Weights of a small segmentation model.
Model: 7.7M parameters, norm layernorm, activation relu.
Training: normuon at rate 0.02, 9900 steps, batches of 256.
Rows from block 3, named by matrix and row number. Rows with one number belong to one channel. Each number is 128 + 24 x the weight over its row's rms, rounded and kept within 0 to 255. All counts start at 0. Numbers have three digits each. After the name is the row's rms in percent of the matrix's.
# convs0: first 3x3 conv (model.enc.1.1.convs.0.weight, 192x192x3x3), inputs 14-20, a 3x3 kernel for each
# convs1: second 3x3 conv (model.enc.1.1.convs.1.weight, 192x192x3x3, transposed), outputs 14-20, a 3x3 kernel for each
convs0.30 126:128128128128128128128128128128125128182129165123130120128128128128128128128128128128128128128128128129128128128128128128128128128128128128129128128128128128128128128128128128128128128128128
convs0.39 225:128128128128128128128128128130130139128130130127129127128128128128128128128128128128128128128128128128128128128128128128128128128128128128128128128128128128128129128128128128128128128128128
convs0.41 172:128128128128128128128128128127133148129135130129143096128128128128128128128128128128128128128128128128128128128128128128128128128128128128128128128128128128128128128128128128128128128128128
convs0.47 132:128128128128128128128128128000135116106127109142125127128128128128128128128128128128128128128128128128128128128128128128128128128128128128128128128128128128128128128128128128128128128128128
convs0.49 146:128128128128128128128128128129127124128125051139121128128128128128128128128128128128128128128128128128128128128128128128128128128128128128128128128128128128128128128128128128128128128128128
convs0.50 175:128128128128128128128128128116129124129128060125130126128128128128128128128128128128128128128128128128128128128128128128128128128128128130128127128128128128128128128128128128128128128128128
convs0.55 119:128128128128128128128128128133255137134132169132125130128128128128128128128128128128128128128128128128128128128128128128128128128128128128128128128128128128128128128128128128128128128128128
convs0.57 152:128128128128128128128128128211127125127126128126130097128128128128128128128128128128128128128128128128128128128128128128128128128128128128128128128128128128128128128128128128128128128128128
convs0.65 156:128128128128128128128128128127129122133148129163143130128128128128128128128128128128128128128128128128128128128128128128128128128128128128128128128128128128128128128128128128128128128128128
convs0.76 083:128128128128128128128128128145124129124133129129113149128128128128128128128128128128128128128128128128128128128128128128128128128128128127128126127128127128129128128128128128128128128128128
convs0.85 028:128128128128128128128128128115108125130155127122091121128128128128128128128128128128128129128128128128128128128128128128128128128128128127128128125128128129128129128128128128128128128128128
convs0.87 197:128128128128128128128128128130133129128128128128128128128128128128128128128128128128128128128128128128128128128128128128128128128128128128128128128128128128128128128128128128128128128128128
convs0.89 147:128128128128128128128128128124123203180131137129132131128128128128128128128128128128128128128128128128128128128128128128128128128128128128128128128128128128128128128128128128128128128128128
convs0.91 171:128128128128128128128128128123129125127122119127128128128128128128128128128128128128128128128127128128128128128128128128128128128128128128128128128128128128128128128128128128128128128128128
convs0.92 134:128128128128128128128128128137128130128128128131134130128128128128128128128128128128128128128128128128128128128128128128128128128128128128128128128128128128128131128128128128128128128128128
convs0.93 076:128128128128128128128128128126128124128129135105111122128128128128128128128128128128128128128128128128128128128128128128128128128128128128128128128128128128128128128128128128128128128128128
convs0.94 091:128128128128128128128128128101128126255059127126035142128128128128128128128128128128128128128128128128128128128128128128128128128128128128128130128128128128128128128128128128128128128128128
convs0.96 140:128128128128128128128128128128129126129132129135255140128128128128128128128128128128128128128128128128128128128128128128128128128128128128128128128128128128128128128128128128128128128128128
convs0.99 119:128128128128128128128128128129128118128128126131129171128128128128128128128128128128128128128128128128128128128128128128128128128128128128128128128128128128128128128128128128128128128128128
convs0.100 121:128128128128128128128128128129136127141130124255112051128128128128128128128128128128128128127128128128128128128128128128128128128128128128128128128128128128128128128128128128128128128128128
convs0.101 167:128128128128128128128128128124030116132000128128123127128128128128128128128128128128128128128128128128128128128128128128128128128128128128128128128128128128128128128128128128128128128128128
convs1.30 058:130155103127129124138126192142255145133132103139128134128129131153101111132128102122132123128129128122115133128133134124124175112104130122127127112128127129128128155136130126133126158130155
convs1.39 191:129130122127130140125127127127134113127130127123130132131137131139129127122128130131100128130125128121127116130131132133131129131119128129127131135126126127122113143135149126123132127114135
convs1.41 287:132128125142127127126070127000130124098116130127128132134142128126130127132111129128129087101132132113134115128204126135124123151127124106070128120129133130135173130126127128129129133141129
convs1.47 130:123128129127124130129144130123120133115131128083147129130135129131123127123129127129128125129122149128090126131128133129142122137155116130116126134148137140131128128126126129129128122116133
convs1.49 197:133129129127131124125126131140128109130131122138130150131125105139122128129127127128120130062116125130146128134147130127114059150131125120111099128128145126126133120244127113130112103128125
convs1.50 143:088125126118133132136127134118131136122132132112127123109125119107128138129125108142079120128127139126125113113124122116171132125152126131163125120146131127125099129129130121121127130129151
convs1.55 091:150128132129134139127098124136129128124127153067136161130126130127127126127138126119129123137143175127122130130130172129124134127130127163153195125129124125124126100090124054000127106120122
convs1.57 259:126132129128128111130130128130129128127112111063088128131115138116128131129127123126127120126130131127126128131128173009108169111129139120113126204151146136128126120122127133128135139130127
convs1.65 249:073134133127124111128183127128130164130135125129136128112127129126127131133127120119074103131124126130133134121119131133091127142140115129129122151138043130155132140110141130125131131127127
convs1.76 025:130125129127125112111128128127128127128128127128128128130129128127128128134133127128127127129129128124130127129128129123128125130135131128126129128127132131134129123129128129129129131164128
convs1.85 008:128127128128132129128127126129128128128128128129128128128128128128128130129128129128128128127128128128128128128128127126128129129129128128128128128128127127129128129129128128128128128128127
convs1.87 223:118134128125128130127143129125113137129127129130135148114141136119127130125125127127129144109127135111132156126115128128126128125128123156118129128127127132128127151126133134129126136131126
convs1.89 145:158112115129128091131135123131141130000096085126088127137128127126105127129133128100121123127130123128142136144127176130125131131128129130129125130126136179128201106124127131130131124125128
convs1.91 186:125108131127114127123126142130128128128125124128129129073126167128127128129130157123128131128166130221132129137121121136069131128128140157130119129130121138130128128132144130130126127120127
convs1.92 168:112120062127174127116130124120123127127127126130128122138122119130131128132138128129146128125130168128124097128127162129125130157131131124160119124133161121133142134119130051127141122127129
convs1.93 019:127129128129129130127128125128127127128128128128128129129127127127126127128128129128128128127128128126127126128127128127128129128129127128128127129129129129128128128130128128129129129129134
convs1.94 051:128128128128128128127128128127128128128128131128128128128127128128129132128128133128128128128128128128128127128128128128127128128128128128128128128128128128129129128128128128128128128128128
convs1.96 114:135125126135129124126125129000133114125128127129105130121115109131142142118127124132127126130128125127146130129125128134129126127134130124127132132129138163132185132130132127126128125130138
convs1.99 082:190125103127125123165128203130117115126128128125128127132137130133127165135129129157130150125250162072130166138138118159129118140137131128119122133125111131131046117126122088128125128127122
convs1.100 113:128127125144089136129092104116113130125000131124125123119128130135124127134121122127130128108128124128129128131130085135131125124141138049128133128131130124137123112125126123131126125129130
convs1.101 248:127127124167127131122130129101123126141127133158125120126128127128128129126154144109128129124126111155130085127129172129131133092128127127128139129143138129124129129126129124125128120129130